Weights of a small masked image model: 24.9 epochs.
Rows from block 11 of the encoder of a small masked image model, named by matrix and row number. Rows with one number within an expert belong to one neuron, the router's apart. Each number is 128 + 32 x the weight over its row's rms, rounded and kept within 0 to 255. All counts start at 0. Numbers have three digits each.
Before each expert's rows are labels from the 100 images, of 14848, where the router gives the expert most weight on average: "responds to" is what is common among them; "peak on" is the class under the peak. Only what is clearly more common there than usual is listed. The data: made-up road signs on poles. In brackets: how many of the 100.
# router: slot weights (encoder.blocks.11.mlp.router.weight, 32x128, trained with AdamW), inputs 64-127
# up: expert up (encoder.blocks.11.mlp.up, 32x128x128), inputs 64-127
# down: expert down (encoder.blocks.11.mlp.down, 32x128x128, transposed), outputs 64-127

# expert 15
responds to: struck through (66); hexagon sign (41); white face (28)
peak on: symbol (45); rim (34)
router.15:146166151104176147113103138116110099135149121108139049154096159149119108044089104129141111102128155103110121146114125066153132199144108109102188135117172146081136130152135160095134145170175095
up.2:102163089132061157133167111166083092121148146119096195168140063131195169140128113165117111141167139089109157158102118158097130118151117126096029145105122137164132107110101134108108114106142110
down.2:148081167146095083155145143109169131173124133136098041087155171134085107156164174105121108074103104071132082139131085099172116116122123178153144121094077103150127119160179136168149142100132153
up.3:098144164166179085125172103153128117147129144146137090152070121079120127128163102103171134179162156138065106064109180139211137040130138130180161117114106163131170166069108147144104109150123154
down.3:155165086135080160103086134140139099123076159136115087160139136103133141107092160163097142087100120150144113110141096137047125102097129138120096119160138081088127085210173137161123100166110141
up.4:147209087152163084168126097163104135100164135131120070113189192138150081156145143127128155167154116155065164090167145152125135149127121132178134165116143113142109166143119041133148121207145146
down.4:132154119080071111099157137145104029151097172128151201172093127140128113179119129180156082095087184110119158095138087102147135099103115161111111093135103146150147105155188174148147123101122102
up.5:059194153156120139145101096168128174151110106106140172146160109143165089095131163116096160144137122118113149094129148064140158094092171160178141177161096165160149138133143133102186113191135150
down.5:179131086101125092099150155079133066129101162148076102103135127101076147156126113157134092096074112125171100121158084147127127170152084128052133074118163096072140094158130101129088115108149076
up.6:040161107187067138143099171099126093155107100157128085079107110122134166198085186147104122107146139122115138119104111166184110126126148138073139107076083078127146120160132133123131103105124151
down.6:077136143163082139104093191123109061165121057166080066135075126102137126143098173079119099097107112136133130178092121100138139133137136133124109126074161084075108100139167180110123121141116126
up.7:113200107109097149110115118087139113100155153124151131141109098088111082164075144094158106086189118118143077101141141148140138141131139119134117123084067101149163162119111089145131121098090140
down.7:100099135145149146128140113182132163133126151097163095110139137125135192147135092183095149146076167143103138164133087106130158120064124143149129117165139099125123082171122172123165139173142128
up.8:086100045092095125107105181237137153118127063108155109130141133137141137158098104129101135148125159123095114181102136122133128133121127127155119088102118108136084137141085072175119140162118128
down.8:143176179139149101184068108041110081157147169133078126045197099145156100108115099170170131149140147099171101101166136145157107102102135101159138180127091177160083138066115148179136154147094129
up.9:125138128154122128167149151105170093092126147156111107172131150133095109054138103123218115158121153114081167098161111117121103115141133143162161166087155145155102153139095077079155109177131107
down.9:123130150139113105139175098118090120168143149060129122139178130105140112190161150093141140109142107142125044116127086114153141108135118128102103083152140141147205128130130156175142087142106129
up.10:156120177090139093146098126051084109117117102129098150159141056129088161141148123165178161142131133186105222159099126123131123052112162108137111100149131129177161154162130152140132152081124166
down.10:078146113124106127122124177195186152132163142146149116137167170090131093142107112085077147052127097091129122155165080116136126122154109161134141159116080096068168113188170068118155117152134129
up.11:130104099131093104149136132099168074139209108053098087154165101185144115160040097124094106107110134128111091136157129065094184083116169144138179149101109135197140166155164097130140150122066123
down.11:176126137108157150157084168178133063146174111091052080151155105100126143129093133107190135119138119121110169159169173122136140124117135162088169168088155191102110140155151141141104126123143108
up.12:076180168098120071137074145089131159151102138099138112057133201158135093144128185161121145135170156136096168098207136115102156122138162127139181077154109109101133173079108171077143177191104110
down.12:153093130140148136111127167117072100139215105152090116158164132105123136124108117052128107071114131144131049119157155127214125147148070155144088186095150108154112082124170096157171154115183087
up.13:115101091073068110118180140124166127136098098159103105130158070102196138104093117062117122148099099134117087187094154082182110109097102137085108154166167152121107094160144137109098114100171120
down.13:160153103142144114103103068078095175088129148156091176166086171107069149148113117126140132136132143105144103086146122131111145147141193079134103136125113163098163132080181053127158182141081142
up.14:140170135063148117116149059159101130155173108070081171118065085152133127075152178185108164126154149104152130048172124172103126074141086118152119128110106101168169079143123160122088143125150137
down.14:183054077132073134106152110136131140052084131173157097149166151119175157134185106100106094123163122119159123201096139118144118185100164140129111125154148148062086159138158142174132099134114094
up.15:048103102054115103169188147130126041123116134128096153121095131081175097161168181140146143125144153122088126137108129178128155104076142188105164132104091079113079149150134149124154110188081129
down.15:184166151119127123073085141075133204172131115157145069152173122169071107080124093127104121131146114128139136125135090088200131105142134124139132160146160146148189089102139145155131141062215109
up.16:148127124092137113166142135136146083071130170185157143172176133095111085175104140148125182139144096079139130175099058120158090120098130170120171168088060099079162138167158123111166160110138173
down.16:099118138111147139097141160129143131141125079100089068148177143113123133094175153132132126137206158127163122068117124122215196055115132150105092113122195054183169134089088146124133136099101086
up.17:167122137133167093181107146085106146180145187112140162108164117136089162113163142181168132064134136135126085058145092153136133131131165134138168118091074077125133094125130137096169125111108168
down.17:118191109108130143070088160164144096076144069162143116122110168121163074183154168085109124161184097103125150148114151103106121115108097187090078101154091084163204125148117102112138192147122092
up.18:046137109103144107108176112121130152104098108158176125107140127220093102174153154128110103116082166151120089079158178079132108170083098168145132112113171162129147087077161155131127137183117100
down.18:180128196147142125163113142099074095186111125095104113121103121115136160079096108129160108092106073121105125141088126160146122146180187120108085089172123158126153126127119117164114072109177120
up.19:081107187126193131164110176159130137141098127130100134102148107134088179108106110129120150130112142145168106147103146194118123090089105127158138119093091132152087138141113153174161129145102176
down.19:135178120128175147141152129099122149114093129121155169104172103075130106118170145147119145117086089066134166154106089071146156080095079152120097132163144078155147117093170161142142146111102159
up.20:090104120140082136088182152149117119140097135163155184126117132158123075133164101142091135084050162101097084146076148121176126147104115094114123122155189111113089069198125153129143116138105160
down.20:150139091149108088083146098144107127164093149129107104114229129121122104126126114131079137152107116111152115200150112104163172122078170075183168142122164118102090162148120122158102131138148105
up.21:124131170138140055138145088128122116152107156086132159066097142101111118122109105165182104118178150088078122090125149088100128076181055133176117123115193102162120182194103108130129161182143133
down.21:135146135155111115120212072136091115091138100134158112140141080095101139147176154138159189101154153082137099164098126164097153153089108092122074123140168131121157100129136118185153151107121187
up.22:145051128129106130122070161125125081158088094113080159108180172104120169136187155132089085132101061178129175188122096129109135127094153166104190191136155154141142126168142105123159102109084083
down.22:179067177091113164133130118174111124126156164090091094091163108143091118112147167070133126152171121131128166156116100130158131125150123136085128134112158162150111160196097075148124157109147150
up.23:140079102170133152126105121157155088073122165122148125144213091083209116182181123084081153072123100150120166108089113149151130119134165167128149164172117143125159126127099103142209145132130123
down.23:090181129057111144097143163093131128154087072133112158131072120131059121052072123197182114159147111122169087180142098129125122130177114115126152108101132128142131151131138071126083129094123127
up.24:128071136100143102200123117153135108142167113115117138132085165153107129146100127128081127094144158135109162131114161156114094064164105117074117139080106096101119125092111117091149064095130109
down.24:098153075073111195120121117093107125113143113180123122155177104100115141095151148134146096147152174107178068149113103116171123120094123106129124186108093170131173085083208090111086100128197157

# expert 24
responds to: triangle sign (46); green rim (44)
peak on: face (72)
router.24:131101135126161093141129089137032165130119079138131141149145082092133169130111095116101099152112120151146174115038105108113166182155113190083113134156170137138118125096128170117133102132133088
up.2:164090127095115127141167109133147158165141173161187118106092169103171078145168165191131112115074125113130131113126052134159114164112151132120101178102139122104160128150136079145133120099151097
down.2:048148119142139180084099174146164095161093116143114179151139101108130146120116076148154133136178161100135116133183141124179147096077108156121173147116061123158153129146121166148104118097134142
up.3:153175090151125048117176192107168135116115161132126077147158168064093144107115138129140095098117124061107135157118123112193133080126182074169118151111155071141176106130116112167166130137128124
down.3:113111151104174195119083089167128123126155095148165136103133081204155047114115119074123155142110098096148136119138146145128126128131066145073102151143122084111063149097103097127073121121178123
up.4:108089145120183094067102128128118136122171081140181094061105139111099126114128166139140098143164150134207128129101125058174100122173155139117117108138091138115151149120134183125193106163115104
down.4:110176132173159122126114131071144147085140103156153172119152050127083123114148047140137132133088100116102101088139153126105170165101147149159098198139157114091106145133138080121062135131145091
up.5:118128159055116144056167131129155193092154150079132118130077093092179107075130075101108131114131140101129142103076071146116173132127096100145168142161147115156069066186143163198146118190111053
down.5:094119119166087078165106142130132093185111095122133117155142199104135144112114085249143105171113155154105133116117152146061049170091114137105116194089072152126166122114098083133108147131130142
up.6:094191119134121217101156121144127170135102170180172131125101136114129076137102107075069113159076156114091147114153101111152142084127097096089101105140124170145201149139148129114095119088123156
down.6:149069132149146102191106148108166089148158154132121142090119084163137126112197119159183075152119088114130089167108152133114122128131153145138189177104156098178081151153127088147221039148163154
up.7:116166101160211160092114146124122105149159115155145120107135117087109144112102108172125138137145084140148139207092127185107138101169082176117068141161118141161135094152114131124126164096163119
down.7:152127148145157118139107143103101096163158122104140138143111075161144132162152116141095103126103160110124054126170164071147128070163132103163116115102124100074173194103132114124167073161141164
up.8:129107098096154092190161056095155098185103153117139070109107175101144071099115199065133097113113147109139091138140118092144147143133096120127135170098132101126126153131146110221144154109116180
down.8:180094164087128164151112150150128135117119083128089150152163122213153118099112143151139192123107175116113108127163158137122103133143157116107158116090109097100160075090147117084130134171187122
up.9:175076188190111116128111150124151122178144166097119139121124109093059104089136173134131076123135191101100173103092133075139072055149141140095134186105116126092123127109116054054083107135143095
down.9:159144058097097074136131104175082161110146115144121157104137115159131090148122100116138171126126155108159090084150080089123129129115069169136081110157081125151101203104147125129159185142100113
up.10:094106107142188087127166170166143098175136136099133134136110136127150090089149170044123083164135185116125127126097177151194094050034123154108091110135120190152150125114115137145091169145128113
down.10:181129110108145117115117079080113191136198134107162128083159095133122177172062087149144115100136095131153168172155064085126155132137088132191192175121116142123089111128193095116092185074138125
up.11:134125075166093114118126089121126151074126129109131152091129153119117068105151117165100152146049175106121092076088154106110095123084163150187073190107106124130119096157088104135101114117124161
down.11:168167129175057149164110152114177108197143151065085107150097101157167148075160154164161146185111123166081158152160066183144169116121098124075135109136166100088066116123121161105143135096124144
up.12:090163154168077116093144141114152138151091071141069089181133147103150117148134167133069146122114152087117136123139096097107145131051124110083169101170159058131106141134114155117136154122166149
down.12:157075167096204169094154106115124095099172189161163202121101122184120155102111085165172156117151120144143108124120142153157151123153139146129080142086119157136082108135146130114123129110121118
up.13:111123096135111139162158164136139140136110108157155083084086132119155090143139119060131144171125101147088130108217129134118146196174081143083172182113082141163134162076178134126115101076151181
down.13:171087156131042122117163140111223080083111166118060096142129110081137107122185076163119129145120118148127138110121149165131131126118186163145141116158096170106115148217067171117140101123105115
up.14:109083168119128110106084108110121112128129155104101109126128147124118170151103142168088129130150112158073086122109170150077164105107107188147106178142087089128142132073103094138130071128141153
down.14:128151093145132178082159146124122162077107166223104188111128132169134077109132065068134165118090144100170101094141109165156118138158165137122105091065104145099174125192098119134119136093106141
up.15:092146180070108128133115056099080124173143108154121199107114096160184114081121190143120151097124099172144096122111139112142123087115084189148157169073042118123162108158110079163091145130128132
down.15:154113105170143127151163117120195089093153126115067132159177112156105140111137108084135128115125085117112134111163107061143151145131117105065106078114113157065167111173184075141138135066139118
up.16:143184130132182084076143151133137103100137145151113148105192121154097149095183177167073106116091060169133065141118110118137100103082083133196138122095148155085147099160092053177138157074116101
down.16:126137151080160127146157090214143108083078109127149122186138116154143130093154112086073113173105132101083144067123145145111186107131138139184149116071150152073149149161176139124082133120132112
up.17:178207114220128135137097182076063138118166121146156145123138053141146108112071117115134109095130151209155138171144087137139102119187091120094115182166139088147154085165100137143172190131155157
down.17:063123076148171145169133104134193111155161142159069120132160129106117162174150136117161175139107162098101115153107206128177135138127114132127103141137131089136146128098112187159097103166065154
up.18:115124118101185122127121132175154129090152118102129139121099146155089112106152128134150109104038102154091193188101092089137183102095179100146053105111113094126130148136160129121124111126118122
down.18:112073176106074144141134078098126123125189132144174102146080113153178147131099102145125116191129094127151198145171092133112127137114152073093132064138090196159136196087213105109147142113101126
up.19:146095137142142131112128057137149113151112134107098169137130124133095138166112139146091178180162140058107134180142125207159074064121141075119081152119122118121100099177147103154159099122130069
down.19:125153109104171152140129158147147086095165100169173129168187124092103162079144130148113088069172129128137085098168108094163190136114134173147118100053134086172133143129160123114123158060120105
up.20:182077049134084173130145125143115155095106133131142143117188197090120080201112141128079118125152091102175112142149119188077120105088125133101155103143079136081149084178146183095127126059113175
down.20:102154153160125094139148124125147145100063054102100129122138123058106100108144090140135107170137167118126109121187115149104109139165108132101131158107137103193089185105122187149149096146143161
up.21:105146144096131131128093072168162088084136153122085137087136194089178099093182126103113115129093088131097095175122161158109105147066113149085120082097108134153075087127105100153138157145117153
down.21:171162095127086142153158155158108132116145170085092159065119140175121188126072141189128131147114114114134162128172093132113107132148128087185168109125080131079089062087133137091113131119139066
up.22:093146133166107139122153149072166136104115106144105160167185091193088165136103176137139150140087081138104056159110132160126146143177113131099134127088177105148056179142203056128096177165116119
down.22:116119066060141122133141149145129150119119172140105127100077155025182138139116158155084187088090153059170176133130152107138135115089123132128135116172105140159127069123101090105155164132117073
up.23:100111116099119108153127160071112110163139146144135097123151187124132047127075098113164182184109125154127145100131083157084119189143111130097136113158109152131119127137137108139141090144112164
down.23:155107165176135164113100165116090127093126170121160135168137141092130120095119128191184145147135094138151132159118130162059179076091177110171168062126113139114141127138106096121140172117165094
up.24:100157086076148142105172183090165155090202134145133169101146167086154106174169142126155119099109036148152151143125119108143127077117124085145090157116102137147173113135121128126066146158105078
down.24:168124125185102072179123191164152128139146142091147166118176109134182177109097140138069089107101110150105117112136112104100147218128143120113118115112131121121099104123119091148145121114109113

# expert 7
responds to: triangle sign (50)
peak on: rim (36)
router.7:159119210113118159158112143123142073190101097127090121155165166135129157183168181153109140087095168144157169080121125124106166198118127118118150148106093144100135119129170133149147181100059111
up.2:162160114178120116161109128121144106160124120097086146097148086147093141192198112107091120149122092131137119208175097100134191144134168165134104128154161077085122152188112127051113175133146143
down.2:084101148128129135096150155147156145108066117161161105139130170089155086105097156153187103125080113090110097084070111191148086048129135082181143110184123171140079162106156113172149082112132072
up.3:153135115141062117141135095101144150082130114110074164117152145162117131143110139161144139162121071150181157159166112129121147182186134165126131148169110101163065138145084157132079142158077167
down.3:094095176095152116159116110139154130143051167121182117164123100067160172197198106158142184101154065120103104088106133179147166160122172105157117141144100166117117158106178112174134172167096095
up.4:105140154087125090106099131200177158141098109103162151156133097135156109131119048144158130044114126101092139104080155128086137087112155136067135124155135177084132120148099172121115108147146107
down.4:078138124107070119173139101072097117112149129152099089118131154184093149152175150140076126159160154154153147149049152105179134184136142133179116152140103106168130136160101089145121180136185211
up.5:180170088152077141133170119119179143146142121090143130136178174157179152121140131064128112133134117103115113113180137109148188166098161125118164079133146123149123172150125080040092127130173115
down.5:136052139154177117122046141132106112065169141111113112076080157154137154147121118155173127122073093136112133156045143139106118113139138127106110180104115106211157149167160145185146073159179130
up.6:119082123102145137109131133098171164118104096128178139121125139111099074122057168191169093160184150106105085123077102085110118134143131113168116189128173149158137074089088081120185111119112120
down.6:146180138135145119167164128093162085127145106097114136162134102121115164113210112051092157093109104126121145146185100132156152108104118202064125088124143138116128135159118157112104145151108126
up.7:160134088173108064140103091163097126130159156150112160124101127124127122098103097143160120124178121106136155123127149058184091089148161147108130100111120104186166182115069185125164124117168148
down.7:143194084145100138109104169089147139192089155130135148091134096129091060145120122126100148138111156126150093143131179144095174161119068124109131149121162149139139128189147090120102125165094143
up.8:099088133122202106109099105169103152118120183126096146083102112099110142167135121191176164129141139143114149169094148157152055094075083117121110161078126135161128123152138174121149150131146168
down.8:122162128065081153137207141118083185174183097146128130139130142106145086135083139065151111125122171121166128097187071127084154146142133103147142121137131128121085089102102103122065131099109156
up.9:052208092099095168085158140085093168145152143170166100149188090110156117149124133122105123082126094123177124173135094145123150161156176123083133073128170111128112106091114125175120161083112137
down.9:156112135129160161125087175182147092107173123163130116190120154125087162050135103126124164113167149079103105101166082091059159094100109131098172134097132197104192116073126184131137107124182134
up.10:143178045165100103132139156107136168104171167117102121087195133109143074067136106143149100049086113083151104091181139133187184086114106140116194174195174118079116102089112099094137122104182181
down.10:088015122127169156118115056108131134154088066146150108109118144119145200157151154113065160127131125118129102171089145117098123153102090135148098150133116122184128151170105130152173171203134117
up.11:170089135098163153091130113191095102120096110090201161150119185157168090145113099055144116131169134095130160173135107117128149113152183118158170059123129121179101150120118094124081147092123132
down.11:161196098164053099133162129107126182080167151108131098081141082124080125104099185157145153132128104136146091131106125144158093147136035129109130196107208140063132093144139168106169121091111151
up.12:151148078158125143098165099087218090092125130189084151128111126040115144182144098099151118112137064127154118155152132116128142115119123135076089150129147121161169130174148123137108076168222164
down.12:085128151146155064140086161134103131137114116119192090093138133172160122079126121154102097097111195113093160103123160105121108126129156155136171159145106124146098117113118128181175156129028130
up.13:106108084106134112168089166083116122132111134126110104113195116059164156101130105125152125157096135122103063142148105123132114138100078112150148184112157202061177169141147154202113100162091110
down.13:133142150111079134126163141181109129137138157122141158091134130119109105155175109119127121141197133083156149114068127127144158118154173151194100054146088080169135118103137056095125136122150100
up.14:162126151095105174179133127082194134119109128100066184080099137127149148103111076191177130137160131155109110097133088127122157126120132120150122190102161108162070152123140145149138139178171142
down.14:130095167141135161154069104171142111148106091115130093132123108101121174167149168085121132184195107131137153177182112164116135164157169119130125104127133173142112214147058086155116171130098140
up.15:079117170105062092176119080152111193089122115103049153114147144151139134072122176162192164124160170151142121125160099164059189107111140171158118163130124117149128115128094131130160114152129105
down.15:167151145107132182113113164137101107156107162190178149074115126062111130173172149116100131137161119098118132095111095189157132134151130097123066153164183157117073133147130072133120143127110096
up.16:072161094105146106098133201144150149121147157089200136154192128132161128114137099154078083073149094107112111098100068088138114112114140096125154108076139207167116149116159104092099110072148155
down.16:093126147119183122108110074186110127136117102227070118082158105101095142095150121112113153131131197139126121169123156151125131124056143172157116065094131153102090086110171089165149153158156076
up.17:184119136144123141141103094082163137090126121213161103123125116141100105121105077106180071159094167163122171137152047091048155166103164160114088110113132124169084148184137093128163152104097088
down.17:116129087116109094092152106151074081162090151038163150060145164084162080084145189138099129119154091120146108134155152163121113109159094089130126093119128103104136122031149138141112051080098109
up.18:121192114092148141077137147176084166109136107128173106106146109150154123101115158113071117131127132065127082153104095089176140106083068150122094128116129122105103112102160064109101168056165125
down.18:090101150124149125137139155157169165165134107201187113190129090124158151170160108102102138071143138088113135068125114154122148192113153167149131097129128091154132114085177057127124161135149161
up.19:166136123061136093101095158120142099125072142180205129080171127119124128140149195169065102126144114108130130066153103135128204206130143132151177140122110128102177083157157135148121137128127122
down.19:150150101132137112105146112127109161126130139052087153147121105128139109124095049148176142173121128128146115182127154077151136061150107162096066110085115095149134193128115167134174102105123127
up.20:155179123083091119131188117094096111119154120132189083124107159116180091153168116153154143185121161130088158062096100122079152053109144132101079089104092157131103147149149119061118101098147150
down.20:088153119099134085115152164106140113141101116105115178098178135133039136145201117137146118107163116143104138151145091079172130146084145099123144166085163120094138131105190099194120160097114184
up.21:094149121079177146185171107092099105138091151175156110119098121121134141103125173128132099172089097102088130145143155078139124152153162151137116092134126138143143100155110198095128143194085167
down.21:191136124163092094102093113136155114123155133129149112149123140119080064100152040148142156103135113148147159137101080116129122057126052122142121178113089073123079171090141054124145116114153094
up.22:084194081057191088101143188111061138139175090135139150102128146133092096134181171135131165109104175127105166095145104141147119166117056099149099094083158140141173111112199176122151130114162127
down.22:156100137085154147111220125109139092174164169152123176120152174088137127107091134060153077142150169103121098098154103079098137100104136114107100166112107081149145073156143096128082126097137160
up.23:090097131068138138157077107163150175129104126094094087132124166150179124166123178124161092142147144183116125079163134149089102104100129104051110166069195144155058091155178197158135123154107138
down.23:087109127198082132114165117159121122133143157179093123164061104165110117069114099096151155105145157151114122184101110125068125197152094097152133109095108108122153111098110050109050195131164097
up.24:143160135136145126174101119117136118071131149089168079222095145126120152049157118145105165149112135116095160118141099129124135087146154044103166088137096181108193102128119104066122125138111128
down.24:070047141161092170113120153144126101150198140167104102130136142095157113082092185085192152085110114124105157140154110097156082146156160128071111177137158086164132151096134106154111154153161073

# expert 16
responds to: triangle sign (100)
peak on: rim (78)
router.16:168189119115056114093162114098098130138125060142075093187160129117140123104131102143116167135116093169158049149150150161112159061146096118080076094081130133124118132128103114097142139079090136
up.2:102116091189108104116106170084143157142097165168083148154068155116161143113151139171119080165115125125123083093055124172158169152139124159138124174110123125122121158145070144164139100151181144
down.2:093155093128176117117116095168122142091165097121131094129180114131090085175106110141116171116173111138136150147180109091143077108105120160148140142121102119155133056124165059160158157140088134
up.3:122148081199108121123124104126157129082142146178119113222139107098145135062131125090134150158067080136146135182128115119137131104146178153117102095136088122181167126151082127153103141145168124
down.3:089095171100125111104092203158074156136114115070180104084113152163156110118098146173126131153149177108098114083149174182112111074144070129125169117087155112079099118100127175123125138078164080
up.4:133118148124165148167144173150130166119031165138124168152078152096084180132063123114143076131117119145131166104072085142203071140125176129129185155165076064143088108130184074116116138132156099
down.4:120114074148088138074151110164105119113227166100079101161107130130137065095197130165127186112127116098106109119185131126053157101175123106079122118139170166181131098163129173160130129112115138
up.5:089079149117114103144187160109120150187107091084147094128117125094120110141116152091121132144129113094076151114169075169149112130078075118148146180067139110158087134151133143130094075086149129
down.5:104175077144114089075091112107112049093129182132119177110165166115155144149126155148156169128192110153151192126129088093098185154187137139104066106125137160125181154122211112125188127100055144
up.6:112133115135142145142135147163166129100142102171106135167155174089164112122124156075071122121102117125144147118074125099099106199095164160106133164111095091208195102122133125160149129143162094
down.6:073153181061118132117108156202122100123111161113099136115120130114108134122129124121095107094158159104127108098136139132181094103149089146133141167164121134084113148067176094173110147123139083
up.7:138133090125091176107122016121123133096086095225141127145139154163094101192105127136132096132113138161147116157127080153087123161091132127101120161126109120178127042109135075159116066059145123
down.7:076102111089088097112160176147169111091136120070160081147185147056178123106193107075154130144144111116106170092153156128158198109126136157092108122089189108096163189097138137143137148112105150
up.8:112132110094173202175100052089043108101090147110153144080164118097115080147162161146089099077113121111153155117086114168151112115138125129127151186076114092168156155070150121122160077141134167
down.8:138145149122071084085145173143213132093172136104109097168084092134101131108085060099193108144146122136128148137159083077078128121113107186094107141135171189127079148196161114137113160096119163
up.9:134147113092145096114153175142148192119106095134164131123123153155045155111158121120197147160164109174174115096113099082156110135099200105132179152167112136092072097126203111145098103148173073
down.9:060119117151108154090136090159119102113129111139102120136145132132142091107142136174083138121136085090055137162145111174117139148141138117084085163126187139145194122117090135064137138101108157
up.10:126171072104117180147174065127132149131138145105133134081163140118127069124053069134120182100076181089113129091090121150139051130052131124117082114098079102084110089084096106081192122122144154
down.10:110087174087160092095123178161153089139110107164086107204093154107156140117203158103126115132184070131107118158132171137089208115164139114087197213169209130161119155188145121158070157163150082
up.11:124071115119168116124095111136136107132115117062105105112094157101087146081174162143158194136177110155163139132136090154105130152116126189130113174119117182183162109133111130154104110126116168
down.11:147154065134044192164199136138132099134180107143133146104165132139110157178080139092085044121117153144125123124125090123127123083126114127094094156104130140060129117083136153076154181116142148
up.12:166159113108169138127112161146156084153172173141145120138112119189148073101106092084131151149104170129132169132135142082137134174104073148084110128172135071087141110104238126148128108124139145
down.12:123225184087140141118158088127171108131140103137094126101104147163114146129114155095112113124156074195143168127130116135103147106153084119125141166164108116135159118117142077133086111106088178
up.13:118142136130090094149146092141120131023169103147126160075138114125161104141111106196087092116116141105171123112110114114119101129131150123141122156130067174103155195177144144125122176151190145
down.13:146090130136188094069121180130130138148134120155148166174166150098134071113112104096114153109133141108100140137126140105104175141096037174148087212113096085176134125166145104149103166096133129
up.14:144187087080095132105163107124180079091199085164034133133154138116096108146124138142105103137135083140157137109132083104117157098128131151103164139125102099143141152178110138125149131201127085
down.14:086094142164151079145122140147109193140053113085174124122154101136185148109163085113099118128128135101125095152111175109173109146129146126123092161186130119095154126069093106106134153043149150
up.15:165118169133133167129140104180111111108078144144081110085098128094161135136150172129155098093172096091186106122116093166143104088155096139092110151093109106131157165190129137186128113115158113
down.15:123084082100145083152120197067157161114133131128136135168169114129057098122116102131113140155101177141099157105189077086155153167127164160128141129130156113100127098095125131111118142106091153
up.16:168116055143103120119108101101096078188089134134098149095149110103139116102091174170102110177122194085142146113132117136117128132114130096087122119142117166146170100132105128121155144127124123
down.16:167169205139183105172141114151125133093151089176130153149136155096097113178186075147142183097153096155116095138144107117161151102139125163144129164149104070114076144133134103114095090113132114
up.17:108073127104174166137111120136130092099101127130093110134139154077062180078121225124096167141194134120157182105132094196101085158079154128146146125121104164202175108077148108117124096142125144
down.17:145158062144045146142172207140125116130173116090166133090112136171139103151137075108160064122126157138112110168135123117133153098123119119117098203100173152098121138177120161132129149071162202
up.18:112160136151110101159089177134135084184176161085177140123160142104078105124078134118112128098156145101255188147122132104154117149094171080159089183130128158101161136141109133148158137188111175
down.18:142168105092139136144171083144145137086132068114111141101089118152170172138132143147149110125087056142059094122113167110039060160169093110069160160109103170130097124116150145143195162128163111
up.19:184197082170080110109155120101141109196111100111113070139146143120149135099099106118083126125114166142135105101166097083098170106072144107107112193122133115060199066162105118076172121107110143
down.19:085112128097181148159144107144143109117112131159155136128154125089143069182138129140087146143179083077082129151095160155170137133118084189113125096135133112190093214138196102138127133143102078
up.20:114145099098132132116152089113125095086114113182153118158179139084129117121224129127048121155128133120134159151129045117091144101092157077159177102096123184108183040106102120121161142152109137
down.20:128087145126127126131188172157158201180093108092111120099105125138127122137103097122212133123206124086113100103128141160174148122109093133143104166119143092143089187156176108127087144109126098
up.21:114106143117169101122085193136061193134137185083127165167083104138148105123099139147120163138082121080194107130108184117124135151155179202087136121115165140134096136069139170106131152063102122
down.21:135189162164155139162125077214130106117124107122114150059176135131110165100130114111145148121079104129065170180114123129108122092132102108154142142161118112090130075169127141082144154231081130
up.22:156064143137063088133128185177090146142111139019139108099127132054200090104091205127115112135119138072080101139177118119161141142110111121114189156120179150088082125173118149149126148130129096
down.22:137187105121176140115099058093112076140124136201149141155148147155073111149145099158103139162130148142140113122101072122082159112128122161100077068125120113158167099144133106140149088156083172
up.23:123176086146146118138110082160118148129141156149102175115128144140144141083134121091131090135101180136170146100100102100078100161175111118171138104135070153195082170111137121122122163115113141
down.23:187138198132134105140158149076158134086129069101140094104175160118112103156095131096148104130168120099124096111151105154140143117058127171045100145160142143086149150135147031105112088125183162
up.24:110134164126179139144102111103128103133132124133111128113137107088175105126149188130082130099125094166112138142117131141155155135129142117189171175174037124072112133171105121226192081166102185
down.24:148190051084093099098189157097192104120136092146111073165106124131072129083102102142154150153125140113116057101127111122150113112123108148109089080164204081152161137101159118085084150090114118